A small masked spectrogram model, trained from scratch.
Model: 4.14M parameters, encoder arch vit, encoder layers 10, encoder width 128.
Training: 17100 steps, batches of 128.
Data: trained on short pieces for a synthesised band: melody, chords, bass and drums, 26041 training examples.
Rows from expert 18 of block 7 of the encoder, named by matrix and row number. Rows with one number belong to one neuron. Each number is 128 + 32 x the weight over the matrix's rms, rounded and kept within 0 to 255. All counts start at 0.
# up: expert up (encoder.blocks.7.mlp.up, 32x64x128), inputs 64-127
# down: expert down (encoder.blocks.7.mlp.down, 32x128x64, transposed), outputs 64-127
up.5 [139 131 139  88 110 132 165  91  94  94 118 218 138 156 138 163 151 171 132 131 114 162 111 127  79 118 133 128  92 163 114 106 167 131 232 160  87 166 176 122  94 127 189 149 128 106 150 101 139 136  34 158 214 125  97 136 164 157 143 116 138 128 118 128]
up.6 [152 133  75 118 121 133 122 120 125 130 148 168 119  89 136 130 149  46 116 107 131 180 136 170 132  83 136 143 115 125 158 105  99 140 109 175 128 118 120 134 182  53 178  79 188 135 141 132 129 111 177 109 183 145 166 130 119 120 128 128 125 171 119 130]
up.7 [168 121 145 134 124 124 123 136 135  92 115 166 127  67 112 139 124 106 140 105 123 180 126 129  99  98 108 166 162 116 108 130 114 133 168 170 133 108 130 147 103  62 160 126 201 115 112 124 118 117 148 105 164 110 156 128 137 147 136 119 137 137 110 121]
up.8 [177 131 168 129 147 136 172  90 133 122 115  89 127 119 127 127 162 161 108 108 152 163 128  52  84 147  75 165 135 205 139 122 103 128 140 254  79 119 170 149 106  68  97  43  83 127 111 132 119 113  56 120 146 138 162 142 151 158 127 147 167 132 116 122]
up.9 [161 131 148 122 131 119 162 129 125  83 130 184 140 141 140 134 126  76 133 113 147 184 123 120 115  90 172 130 129 111 136 136 112 144 204 135  57 140 154 107 194 113 119 153 130 115 136 108 116 128 133 141 189 199 116 131 120 121 115 124 129 111 140 144]
up.10 [147 102 121 120 145 144 153 129 135 103 123 110  98 120 158 144 127 136 120 124 128 140 120  92 133  76 129 139 145 141 127  92 140  87 166 150 113 135 163 133 102 141 130  84  83 141 133 127 141 131  62 135  89 159 167 143 156 137 121 128 173 118 156 149]
up.11 [164 108  84 105 135 129 134 108 133 162 135  71 139 133 116 133 108 165 131 130 108 110 141 120  87 172 134 131 148 160 143 169  85 118 117 227 133 123 153 133  96  65 174  74 125 129 139 113 131  89 116 121 161 117 152 140 121 133 125 120  97 135  94 119]
up.12 [143 120 174 113 123  95 116  98 150 139 102 226 114 120 107 126 117  95 121 156 152 145 156 137  21 139 162 163 101  67 132  75 105  67  73 190 166 143 115 126  89 216 134 255  83 137 107 126 136 107  82 135 216 160  64 135 116 117 142 110  86 164 169 134]
up.13 [117 116  61 119 121 144 160  97 121 186 152 182 124 203 106 126 123 255 143 136 143  86 119 124 134 166 176 138 122 255 161 144 157 127 102  81 186 142 107 113 182 246 255  61 197 131 121 114 114 168 120 111 117 112 102  59 112 144 132 229 117 100 217 129]
up.14 [102 109  24 144 162 128 123 127 117 109 149  45 111  77  97 123 145  90 126 104  94  83 150  91 157 158 105 115 154  73 136  89 141  88 108 138 150 133 105 151 181 136  57  92 202 149 141 136 135 133 249 141   0 126 133 143 114  85 144 146 143  97 104 194]
up.15 [167 120 140 114 117 144 150 153 126 123 137 153 118 184 128 139 155 115  92 122 140 116  89 127 103 103 121 145 161 127 120  83 170 112 143 120 149 153 120 129 124 229 124 172  96 144 136  93 145 161 102 153 202 143 135 162 131 134 124 137 167 144 153 106]
up.16 [ 24 132 127 132  94 122 135 129 138 184 102 254 126 194 124 160 132 228 119 167 147 123 135  92 145 128 182 128 103 132 142  78 143 111  90 131  80 122 149 150 148 255  41 206 120 110 149 131 131 113 214 144 151  42 129  57 115 155 143 154 126  89 255 101]
up.17 [163 134  92 119 116 159 115 128 108 159 106 169 167  76 131 105 121   0 159 107 102 115 130 172 159 154 178 221 184 120 151 179  88 187  76 153 205  78 104 152 197 128 255 190 195 107 138 130 139  83 102  86 245 196 203  73 113 162  79 157  38 136 122 137]
up.18 [116 146  92 133 137 137 150 113 130 149 117  30 118 147 146 129 139 163 120 104 110  75 140 141 142 150 129 146 141 146 123 182 121 112 125 233 200 122 135 129 143  94 144  75  68 128 121 129 126 137 169 150  60 110 128 165 123 108 133 133  76 144 116 132]
up.19 [ 82 135 192 144 132 127 128 142 115 136 112 163 112 180 132 130 133 147 126 144 128  91 127 142 164 117 173 120  79 121  93 104 164 141  97 100 113 126 132 136 104 222  87 152 140 150 127 137 119 149 151 120 139 110  93 121 115 112 130 123 127 117 150 116]
up.20 [136 123 156 121 137 133 128 154 115 123 135 111 112 179 137 121 128 119 102 104 119 101 123 108  99 126 100 108 117 206 116 118 114  99 145 124 119 137 162 130 130 114 131  65  69 120 125 144 113 131  41 110 101  98 164  76 140 113 128 149 160 120 158 126]
up.21 [107 131  78 134 114 123 133 124 124 116 125 142 147 120 108 130 152 132 165 151 110 129 116 152 126 153 107 165 115  39 130 157  96 155 138 171 151 131 104 151 110 109 114 104 141 116 127 136 142 104 217 141 104  89 124 169 131  82 128 108 161 116 152 158]
up.22 [142 116 151 124 128 137 105 140 106 179 138 118 136 124 110 106 152  96 122 123 133 107 132 165 107 119 122 120 108 181 111 150 154 131  71 122 116 117 131  95 150 100 181 113 135 123  82 125 140 159  66 130 242 127 121 155 133 179  95 118 127 155 159 104]
up.23 [149 134 189 132 145 132 139 138 161 111 119  95 114 142 127 118 119 134 122 118 119 144 142 101 136 109 132 123 110 140 116 104  96 109 153 167 110 104 148 143 119 125 116 135 141 102 120 115 126 108  60 139 196 177 126 144 142 139 145 116 153 127 115 154]
up.24 [146 112 148 114 134 130 166 103 139 170 116 156 115 117 131 123 103 153 124  99 126 144 130 205  98  90 146 141 136 183 130 119 126 103 134 131 119 105 142 145 119 104 198 132 177 123 115 127 127  82  86 124 188 168 120 111 107 118 116  95 106 156 149 118]
up.25 [129 113  86 114 134 146 126  96 135  86 146 120 123 187 117 140 143  62 136 117 114 123 131 100  99 120 148 132 150 126 111 124 130 138 142 128  98 166 131 132 157 123 122  69  66 110 142 112 123 160 122 128 192 168 154 143 139 116 125 150 126  92 175 152]
up.26 [ 75 133 121 150  85 147 121 158 150 148 131  77 100 142 136 134 137  66 154 151  93 119 130  86 105 133 153 148 130 138 125  89 123  95  32 189 108 119  91 142 114 137 181 118  66 163  89 116 142 121 168 146 112  82 102 121 168 121 129 155  24 143  74 173]
up.27 [109 127 151 152 130 118 117 134 130 125 128 192 105 107 128  80 144 225 139 115 144 164 133  91 111  88 139 105 139  47 152 254 135  71 131 175 182 147 104 137  36 135  62 254  97 122 128 136 123 162 169 132 106 113  72 185 115 141 145 113 201 135 178 130]
up.28 [111 132  86 141 123 142 102 122 131 127 136  88 119 118 119 137 114 107 128 126 130 147 105 133 106 137 127 112 123 110 123 103  90 148 123  65 122  97 170 151  66  60 108 105 217 130 141 119 143  96 123 157  66  86 110  90 118 132 123 110  72 139  55 105]
up.29 [138 131 141 116 136 119 155 161 114  88 131 145 115 132 154 146  94 120 129 140 133 248 109 111  67 120 165 138 183  83  91  56 110 141 146 178  47 125 170 147 131 223 150 171 127 159 131 146 135 144 122 154 187 194  68 148 130 130 126 119  93 132 117  98]
up.30 [124 123 101 127 125 148 111 137 130 128 136 122 135 118 117 154 155  71 131 124 122 120 124 102 147 163 120 154 143  76 128 167 100 151 121 155 151 136  89 136 212 102  73 128  88 137 131  88 143 157 243 125 124  84 143 165 138 122 134 171 138 129 156 152]
up.31 [172 141  76 115 144 123  97 152 159 145 145 163 141  66 131 112 147  72 124 143 134 134 142  83  84 122  85 154 160 152 143 174 118 182  59  95 109 105  78 135 234 145 124 129 132 101 131 110 144 113 248 105 186 124 129 182 101 117 123 171 128  95  92 161]
up.32 [216 152 156 126 126  96  85  96 151 147 128 127 131 108 107  91 117 123 146 119 143 130 116 171  83 103 102 116 149 152 149 161  97 131 120 167 151 113  79 115 136 118 183 115 193 139 127 144 118 108 100 113 183 127 132 180 122 139 134 146 144 133 169 184]
up.33 [135 145 161 116 120 132 157 158 104  87 121  59 111 153 120 128  91 195 116 123 114  90 125  94 227  95 160 112 123 177  83  61 129 131  65 106 166 130 137 122 126 197 227 187  87 118  96 160 127 191 114 149 174 116 147  89 165 126 110  85  55 139 102  71]
up.34 [165 139  72 132 143 119 106 133 122 136 137  92 131 129  93 110 133 102 126  99 146 155 128 124  84 138 118 120 121 134 115 129  99 126 123 105 108 143 141 108 154  58  51  99 224 128 132 156 155 109  93 124 155  88  78 122 134 146 123 115  64 101  91 140]
up.35 [ 87 111  79 138 139 133  90 115 152 175 131 107 112  97 169 112 143 141 121  96 150 108 122 182 104  26 130 103 160 118 114 147 123 126 160  76 165 127 110  99 123  91 109  31 194 100 114 139 129 150  74 110  45  98 122 125 148 136 157  72  69 106 145 133]
up.36 [175 135 123 142 126 125  87 132 142 164 124 127 163 132 146 126 152 144 129 110 132 138 156  96 190 159  92 110  91 110 173 148 158 119 123  99 134 127  96 121 117 171  94 128 147 131 144 135 136 116 158 126 155 102 126 126 142 105 155 105  87 129  91 144]
up.37 [145 108 128 129 155 128 194 111 131  83 188  92 137 121 121 136 137 129 133 143 104 106 130  70 162 112 157 129 176 163 119 115 121 127 205 120 113 111 192 102 136 187  67 153 187 150  89 148 136 154  87 125  97 135  89 113 154  95 136  71 230 105 120 142]
up.38 [157 124 154 142 118 121 151  99 143 134 133 131 128 130 121 146 136 156 142 144 131 113 144 164  74 173 101 110 116 101 159 144  98 109 115 143 135 130 129 142 115 130  96  89 106 119 144 123 120  92 142 127 137 125 155 168 116 147 131 126 180 102 133 134]
up.39 [117 130 160 144 131 124 106 123 156 121 110  72  97 121 139 124 125  50 137 113  99 119 139 117  97 125 115 115 137 106 130 112 114 168 124  95  74 118 132 113 122 139 106  92 156 130 112 143 144 126  70 137  99 115 135 113 127 131 136 132 159 139 122 140]
up.40 [126 117 109 135 126 116 141 129 139 148 135 181 102 127 138 125 110 169 131 139 135  91 129 134 170 145 142 122 120 159 153 151 112  94 109 126 147 139 138 134 125 143 167 162 127 138 116 134 115 108 117 106 155  92 152  93 128 121 120 144 128 132 124 107]
up.41 [130 117 138 118 128 119 111  96 129 130 130 154 149 157 100 129 128 134 133 106 115 127 129 207  98  73 106 116 169 114 145 119 112 142  79  81 130 116 140 142 118 138 157 103 207 111 143 125 128 136  49 127 187 195  89 166 130 118 123 134 104 120 165 138]
up.42 [ 75 125 104 145 123 121  76 108 146 144 108  88 126  82 128 144 128 202 152  79 130 204 116 156 129  86 109 136 134  31 123 168 108  74 154 116 250 127  99 162  29  78 131 124 140 114 147 132 118 196 201 136  31 120  68 164 132 115 133  96 179 112 158 152]
up.43 [137 143 117 109 142 131 128  98 103 114 119 116 124  83 130 102 131 118 130 133 115 169 111 121 171 162 103 147 152 140 135 120 134 140 136 103 151 122 128 161 142 104 152  91 148 109 110 114 132 147 128 105 160 154 157 129 118 137 113 165 139 158 143  83]
up.44 [196 136  80 129 122 136 136 134 118 107 152 165 132  71 144 127 152  99 106 144 114 185 110  73 109  85 157 146 147 173 138 118 123 156 141 200 159 138 118 112 170  94 163 172 156 110 106 141 134 111 195 103 122  95 134 167 115 135 128 142 145 140 136 138]
up.45 [164 127 123 121 149 129  85 138 101 125 150 145 120 101 105  89 117  93 141 115 108 207 114 177 168 120 107 123 129  96 162 165 101 153 129  57 149 133 128 131 190  76 159 121 190 104 150 111 144 111 121 133 209 148 153 111 124 126 133 165  46 129  89 120]
up.46 [139 144 133 116 140 144 137 133 114 169 126 179 146 133 147  99 121 110 154 113 133 138 140 145  99  58 135 121  89  93 118 161 103 153 149 191  78 126  64 108 233 120 110 147  88 119 161 130 141 143 177 144 176 188 102 136 108 128 111 105 110 107  82 121]
up.47 [141 119 200 123 143 122 100 146 128 134 128  38 117 118 121  96 121 161 127 100 119  74 140 144 124 133  99 107 130  85 110 153 139 153 178 119 149 122 126 125  43  71 132  92 133 105 119 136 123 174  31 139  88 111 127 108 153 125 133 116 125 117 102 114]
up.48 [145 121 223 159 119 116 169 102 130 146 160 104 133 175 100  91 119  89 137 131 106  78 115 195  87 111 123 111  98  89 166 131 101 134 136  83  62 113 161 103  90 152  63  91 220 117 124 150 140 110 160 142  42 176 140 154 129 114 143 137 155 122 116 124]
up.49 [100 119 142 137 120 125 164 118 135 156 125 197 112 160 165 123 125 160 105 153 140 106 132 131 123  74 146 114 115 173 143  88 128 105 130 140 137 154 159 129 146 160 131 164 158 146 145 137 131 135  79 126  95 123 133  91 149 105 135  89 135 124 128 133]
up.50 [133 121 132 138 132 134 138 123 134 145 138  84 128 104 146 128 144 117 139  99 116 132 124 116 140 165 101 132 134 176 123 145 116 130 136 164 130 122  98 138 115  81 139  57 142 134 126 102 120 109 114 101  75 124 183 160 124 130 135 155 145 133 131 117]
up.51 [221 137 183 117 135 129 119 131 128 120 137 122 131 159 115 144 132 121 137 151 137  85 154 129 131  98 105 158 128 160 139 114  93 109 142 208 109 117  96 157 162 160 126 100 128 116 124 122 134  97  20 117 192 122 151 149 136 118 128 117 136 157 124 122]
up.52 [ 73 113   6 141 126 130 103 154 143 171 127  18 125  51 134 144 145  43 127  99 120 140 116 155  23 190 106 138 110 132 115 164 141 101  72 131 186 152  98 138 181  59 166  11  84 112 118 100 127  85 177 156  73 174  84 100 120 118 147 124 117 135 169 130]
up.53 [116 141 150 121 116 122 155 138 125 148 143 168 103 198 152  79 127 127 111 150 108 141  96 130 119 103 156 140 126 198 143 141 132 146 100 151  92 103 162  86 194 192 158 192 114 133  95 128  94 141 130 113 101 106 120 118 122 130 117 115 149 129 182 161]
up.54 [153 143 163 114 116 121 157 151 111 132 136 122 125 100 103 181 125 108 132 158 125 176 135 152  27 132 126 166 152 116 127  69  87 139  99 167  36 127 143 132 156 129 160  98 115 148 153 109 136 130 196 145 182 131 115 164 134 108 125 128  90 142  76  95]
up.55 [138 135 145 133 117 108 106 114 130 137 160 162 135 162 119 144 129 108 131 160 128 112 131 144 135  89 123 127 142 145 123  96 144 147 100 129 124 133 146 133 153 168 145 157 184 127 155 130 134 129 113 128 212 143 105 159 129 120 125 146 117 110 139 131]
up.56 [156 108 164 145 122 112 130 116 110 130 126 112 137 182 122  59 136 201 120 182 119  61 155 194  47 222 104 117  76 123 133 182 135 115 103  98 133 165 155 133  32  92  27  82  57  99 113  90 137  77 102 135 173  81 140 154 117  99 143 101 179 167  99 172]
down.5 [152 113 105  79  88  98 126 123  85  84 153 112 187  98 162 116 103 116 106  74 112 148  61  82 150 193 146 108 106  37  70 125 111  86 116 119 130  83 102 124 150 143  97 152 164 139 184  79 153 139 163 132 107 105 162 139 100 128  91 144 162 162 164 150]
down.6 [137 119 133 107 121 124  93 147 100 130 138 106 155 122 144 152 110 117 121 172 158 111  71 116 165 127 130 125 126 126 101 106 116 111 107 119 150 116  78 109 129 180  80 121 140  98 115 133 158 121 125 147  96 165 133 134 180 102 150 101 137 146 114 110]
down.7 [140 108 134 131  65 131 128 117  88  94 129 138 141 118 183 116 132 111 153 126  83 122 104 121 119 133 109 110 136 198 111 157 167 126 114  98 146 116 102 110 128  89 106 130 129 130 127 154 133 111 138 117 111 149 161 128 123  55  97 137 122 134 120 101]
down.8 [110 107 141 172 111 130 144 110 157  78 163 177 141 128 140 162 144 113  41  65  37 184  80  68 155 226  65 102 180 158 156 122 159  44  92 151 115 115 153  98 137 112 112 102 167 138 110 146 153 143  86 127 164 213 100  20  95  74 194 148 149 150 141 145]
down.9 [145 113 111 112 117 126 149 128  66 135 151 190 123 128 135 126  99 113 165  86 137 147  88 137 141  83 163 138 139 162 127 148 137 126 167 102 132 110 119 151 124  95 130 152 158 102 159 106 122 130 145 108 111 187 173  87  80 127 113 138 159 128 151  93]
down.10 [140 138 113 136 106  59 136 103 151 141 118 200 110 138 132 113 115 125 160 129  89 138 119 174 133 175  68 133 144 151 121 110 135 113 171 128 120 128 118 100  94  85 132 122 100  99 120 125 115 150 111  95 114 146 149  93 114 124 157 116 153  91 127 134]
down.11 [134 116 136 107 131  93 125 119 156  89 105 155 131 130 149 108 135 121 127 126  90 122 148  37 146 135 127 139 138   0  95 124 135 121 114 143 103 118 175 147 153  99  48 103 132 161 123 132 111 180 163 148 126 153  63 113 127  71  78 116 156 124 130 113]
down.12 [117 116 140 104 218 149 140  75  49  48 145  80  56 137 152 119 106 113 241  54 255 131  92 107 129 161 160 153  95   3 102  67  99 102 124 125 152 163 140  53 148 176 116 112 182 122  99 108 106 128 153 136  80 165 163 131 131  92 155 153 123 163 126 132]
down.13 [150 159 126 131 111  65  72 124 118 202 197 120 188 175  88 121  30 138 119 195  75 157 163 134  91 150 152 142 158   0 163 160 134  32  87 154  25 130 121 214 153 173 224 167  51  61 180 109 141 131 125 134 132  38  11 119 138 177 139 134 182 152  99 166]
down.14 [ 90 148 127 118 147 121 111  69 159 255 131 174  56  77 143 143 138 146 157 156 164 136 198  81 157 106  95 114 231 186 149 136  81 111 134 100 147 154 138  61  88 162 158  86  78  47  74 172  94 107  64 126  77 183 140 128 148 105 186 106  56 137 110 123]
down.15 [142 168 121 121 120 139 116 127  99  75 136 117 100 141 149 134  53 133 127 149 227  97 129 173 106 140 121 146 111 163 128 106 147 126 110  93 113 152 172 156 123 131 142 139 140 101  80  95 153 126 147  95  94 160 114 164 106 138 112  93 124 131 133  94]
down.16 [135 146 145  88 102  78 112 104  90 190 134  22 118 139 109 102   0 152 187 178 255 113  59 219 130 173  74 154 183  56 124 128 127 104 112 132  81  96  21 222 132 120 213 117 109  92 191 128 111 152 108 133 137 135 164 222 156 255 138 108 170 142 125  89]
down.17 [152 120 144 111 174 101 143 251  97 187 121  53 125 125  94 100 150 148 210  92 158 150 201 148 149  57 149 109  87  89  95 167 139 141  80  98 115 169 122  22 107 127 198  81 158 171 198 130 126 125 114 151 162 135  89  67 111  80 162 108 156 181 136 135]
down.18 [142 132 117 141 143 146 138  72 176 177 131 159  97 129 130 140 103 111  33 129  88 126 145  88 108 154 119 155 107  14 103 144 134 185 116 134 187  94 113 126  76 113  89  85 148 148 116 147 107 146  91 118 178 120 135 123 175 168 116 130 140 110 138 104]
down.19 [106 175 162  85 146 116  95 138 103 136 129  89  59 134 121 148 131 157 162 120 175 135 117 120 127 137 121 121 181 115 111 130 100  89 151 115 123 137 134 130 118 133 165 125  77 128 140 113 113 105 105 126  99 146 128 185 123 153 153 121 136 181 115 137]
down.20 [106 111 129  85 141  79 107  80 142 124 143 152 134 164 120 146  99 124  78 114  63 126 145 161 142 160  92 138 134  65 118 137 136 115 164 142 113  73 166 139 113 129 140 109 134 128 108 122 132 159 135  98 104 191  31 124  89 117 120 156 156 103 144 118]
down.21 [156 125 134 164 101 191 119  81 175 110 145 117 109 112 183 142 110 136 143 146 150 130 147  77 108 110 152 108 113 104 116 149 105 137 134 170 156 136 108  85 120 159  53 111  99 115 119 140 123 162  60 129 117  96 178 196 178 158 109 147 144 101 116 135]
down.22 [ 98 125 140 122 187 106 115 181  78 174 142 137 161 105  80 133 170 145  86 130 139 163 109 173 153 121 152 136 159  86 128 170 122 116 105 127  93 157 138 123 121 161 150 148 125 146 147 129  84 157  96 131  86  42  83 146 125  77 141  96 179 116 126 119]
down.23 [107 138 144 151 139 137 129 140 100  92 145 145  75 128 164 133 163 143 139 110  94 149 124 117 116 137 127 149 129 200 161 114 135 115 127  97 170  96 171 133  96  91 129 136 133 136 129 122 127 115 145 118  93 179 139  77  73  79 139 139 154 141 131 113]
down.24 [115 122 125 122 153 109  97 144 132  46 122 156 157 131 167 130 130 141 145  74  97 123  38  98 126 152 148 154 163  95 145 133 136 122 140  95 146 114 102 142 120 144 153 134 107 144 155 146 106 115 136 108  58 131 107 115 115 120 140 104 133 168 151 146]
down.25 [170 144 123 124  91 118 145 128 110 216 130 164 106 135 159 147 106 123 105 125  94 146 112 187 119 108 141 117 116 136 120 157 137 164 119  84 104 119 147 150  78 110  57 136  70 133 151  81 111 157 116 119 155  90 140 124 126 150 118 128 155  93 146 123]
down.26 [111 108 153 176 182 114 144 131 156 184 136  65  63 134 126 160 195 110 192 118 145 132 148  98 132 144 108 135 167   0 152 108 116 133 117 147 155 173 130  70 106 103  74 123 135 135  97 197 125 111  80 103 163 141 130  33 170  76 198 134 161 128 107 127]
down.27 [137 103 140  99 159 134 134   0 123 145 138  95 123 112 198 116 107 126 124 137 233 122 115  91 153 124 137 175 110  27 101 106  72  67 106  74 155 109 103 173 101 159  67 123 181 163 169 137 108 144 107 125 236 138 212 225 131 186 171  97 146 158 107 135]
down.28 [127 109 106 170  88 133 122 119 151 134 117  65 145 118 120 120 138 131 143 133  89 152 227 142 136 157 126  86 191 139 100  93 122 113 113 173 142 117 179 119 106  88 145  99  91 143 128 207 144 120 168 164  76 136 110 142 107  96 114 123  81 134 130 134]
down.29 [125 128 115 115  96 156 133 117 127  14 109 118  52 125 136 137 147 140 153  82 242 153 111 139 116  99 138 149 158 150 146 107 146 143 154 140 108 133 109 146 133  40 158 155 136 102 149 138 136 106 190 128  98 193 225  61  89  47 155 137 120 199 108 151]
down.30 [130 118 168 125 132 171 139  83 113 178 115 148 130 153 144 122 126 146  88 160 164 132 142 119 109  87 142  88 113 190 142 147 112 169 143 142 145 159 127 110 139 160  82  78 126 146 131 133 128 150  69 126 189 123 142 170 165 170 129 123 144  75  90 103]
down.31 [116 139 140 124 125 153 137 192  70 159 130 138 119 127  83 121  24 156 210 188 196 110 163 118 155  92 128 119  99 255 166 144 113 179 118 177 105 192  93 165 158 141 142 126 131 115 105 167 114 111 177 143 205 130 140  86 133  93  97  95 132  90 120 114]
down.32 [136 138 137 103  80 129 139  62 111 205 136 158 140 149 195 124  90 133 112 118 106 138  55  70 120 115 116 150  60 145 169 113 112 100  89 109 162 123 103 117 126 172  97 153 127 130 133 100 111 136 173 131 146 136 111 145 109 103 122 150 146 129 146 129]
down.33 [134 162 146 167  75 117 139 255 134  87 119 131  47 149 139 129 174 122 117 111 102 163  87 188 132 138  79 183 122  71 197 140 170 178 134  73  86 164 130 128 133  84 255 171  87 170  92  75  99 152 125 107 110  76  77  74  92 109 121  82 149 149 131 128]
down.34 [119 114 116 157 175  40 133 141 132 210 117 104 108 132 158 162 181 130 172 121 124 142 174 112 123 146 103 108 152 118 140 148 143 137  99 107  83 128 182  48  73 103 158 142 124 115 166 134 122 107 161 124 126 179 139  89  51  60 154 135 105 163 121 101]
down.35 [125 137 114 170  43 136 111  73 173 253 135 115 122 104  47 153 175 146  84 179  42 142 159 130 133 191  61 138 102 128  73 151 134 130  89 148 114 140 112 177 113 163 137 133  95 135 123 134 175 114 129 138 119 163 124 181 116 192 136 156 108  69 119 110]
down.36 [ 89 152 119 134  73 150  99 208 125 177 125 135 178 131 124 141 142 152 135 147 129 141 172  78 116 118 129 133 160 161 156 106  83 110 158 166 150 133  71 105  99 146 132 104 143 122 168 110 128 111 142 132 172 113 117 143 116 103 164 147 155 174  92 126]
down.37 [136 128 113 115  79 158  99  76 118 202 111 156 182 110 186 128 211 128  80 118 116 151  88 103 127 126  60 132 212 227 153 130 109 114 142  67 124 146 105  80 104 102 209 105 119 118 117 136 154 126 100  65 113 196 153 129  61 165 166 159 105 132 118  89]
down.38 [123 142 145 149 161 142 112  90 162  95 107 161 122 112 122 160 107 142 130  85 124 135 119  47 130 130 151 112 120 138 147 142 122 115 138 150 144 144 148 108 139 138  49 128 126 115 143 116 110 125 104 123  98 149  99 142 147  69 119 134 163 109 125 130]
down.39 [167 152 127 145  97  96 126 125 160 113 115 159  51 115  98 135 148 147 145 133 105 102 199 124 122 116 108 121 124 168 100 129 153 105 189 144 137 115 137 112 134  75 145 184  95 135 110 133 125 129 145 135  89 163  57 130  77 104  95 184 104  94 124 110]
down.40 [138 128 137 112 132  75 123 191 116 112 145 142 120 159 122  93 132 140 174 161 131 115 138 130 121 122 119 114 118  43 115 136 153 128  82 114 115 133 106 153 111 169 144 119 144 128 131 119  94 140 147 126 140 125  80 156 148 134 146 116 134 162 119 150]
down.41 [131 168 135 108 117 100  92  96 165 169 138 143 160 116 158 143 110 157 175 130 159  99  84 123 146 114 164 144 113 123  84 116  89  60 149 100 125 133 119 145 181 154  98 152  89 123 140  98 143 147 184 136  42 116 122 169 136 174  92  89 136 135 146 150]
down.42 [123 124 129 174  78 136 124  20 158 119  98 126  58  91 189 131 139 132 112  92 158 118 185  90 129 134 147 119 171  37 136  84 104 107 118  85 148  79 102 149  98 144  32 165 119 124 112  76 153 149 102 111 148 125 191 209 177 141 109 117  88 139 129 154]
down.43 [111 137 133  81 115 118 120 163 111  76 139 177 115 112 102 138  74 153 145 132 116 108 145 145 117 108 123 137 136 132 129 113 133 118 164 115  95 141 144  87 169 134 161 163 118 110  98 165 135 126 162 145 117 182  70 143 111 137 151 116 109 118 117 118]
down.44 [100 122 145 125 134 178 125  83  65 111  98 138 143 141 127 139 128 132 104 202 166 106  68 158 128 168 125 145 108 139 127 147 150 102  74 137 124 152  81 152 152 150 159 104 153 140 106 165 118 151 108 144 125 170 125  73 117 111 159 121 126 144 120 129]
down.45 [106 148 122 135 110 156 137 189 163 121 122 110 167 122 142 139 135 138 151 127 111  91 106 177 129  70 155 142  94 196  88 112 120 122 115  96 136 147  99 124 127  96 135 150 131  89 102 118 162 113 163 127 170 177 113 138  89 159 140 119  94 153 123 128]
down.46 [114 128 130 122  96 104 151  85  86 117 104 105 135 114  87 133 120 131 204  95 170 155 135  60 151 132 163 154 148 117 118 131 161 159 111 146 139 130 119 176  98 135 135 101 141 111 119 127 123 120 103 137 104 171 186 134 133 103 133 101 170 123 158 110]
down.47 [104 126 127 129  83  80 110 143 195  94 147 136 100 133 129 131 195 124 149 112  13 118 218  69 130 123  74 141 131 108  99  82 139 128 119 126 118 114 175 109 135  87  84 112 148 135  77 119 116 136 121 159 156 115  94 146 119 164 105 141  95  82 131 149]
down.48 [117 166 110 140 109 153  88  70 149 131 130 128 131 151  88 153 154 152 120 131  62  90  97 108 133 133 144 104 237 221 129 139 153  66 160  81 158  83  97 132 143 135 110 137  48  67 124 138 137 138 142 146 122 154  77 156  93 144 154 139  61 127 121 122]
down.49 [125 133 118 105 111 102 112  55 110  94 120 109 128 133 115 127  92 114 157 106 144 107 120 133 152 181 118 162 108  93  75 158 152 110 104 129 124 128 116 181 120 163 182 113 139 105 113 126 156 137 171 142  53 154 101 152  83 151 117 107 124 150 138 127]
down.50 [145 134 137 115 146  81  89 103 148 114 125 232 128 139  88 130 131 137 103 146  74 110 107 139 146 148 103 127 149 142 107 145 178  99 156 126 129 112 129 112 121 116 120 133 117 131 118  99 120 148  87 127 130 159  61 105 106 154 121 182  83 125 120 148]
down.51 [104 134 123 150 127 168 144 143  99 100 111 142 152 117 133 131 137 147  93  96 138 138 122  53 121 181 124 143 127 179 152 150 123 141 129 165 158  86 139  95  93 162 245  89 148 116 166 107 104 119 109 143  60 144 117  78  90  63 136 123 172 168 145 129]
down.52 [114  94 158 168 154 205 137  35 169 185 118 158  95 136  55 123 158 131 158 168 110 167 131  75 130 125 143 123 148  10 129 120 113 197 148 210 119 173 121 108 128 160   4 176  93 146  76 150 134 126  63 122 135  70  92 113 162  97 123 116 131  36  92 139]
down.53 [131 119 128 130 128 142 131  79 120 106 107  78 144 184 129  99  76 128  88 185 172 110  67 135 134 135 169 165 105  92 165 162 175 140 122 163 133 135  66 219 161 160 208 146 128  95  88 147 128 109 183 107 114 113 112 125 119 159 146 121 149 162 139 131]
down.54 [115 126 125 172 111 138 152 122  94  34 127 124  56  88 114 141  78 137 169  73 162 114 108 172 154 138 151 127 157 219 120 106 133 134 146 128 130 168 195 140 121  56 143 169  90  99 131 125 157 140 165 150  63 109 135  58 113  14 108  98 143  86 120 105]
down.55 [127 141 133 110 143 150 135 196  83 137 110  98 130 135 124 126 124 123 162 146 169 120 149  98 107 134 177 119 130 132  99 158 135  75 103 125 143 133 132 143 117 178 164 113 129 108 134 105 145 126 194 108  85 146 113 140 116 110 138  92 169 183 128 144]
down.56 [142 117 138 180 190 144 101 170 214 117 139 105 200 137 142 143 172 118  73 111  82 121 137  44 103  93 174  97 126  93 141 117 121 117 108 117 132 114 134 107 132 194   0 149 108 153 134 109  65 132 126 148 170  32  60 152 174 150 107 162 164 129 122 130]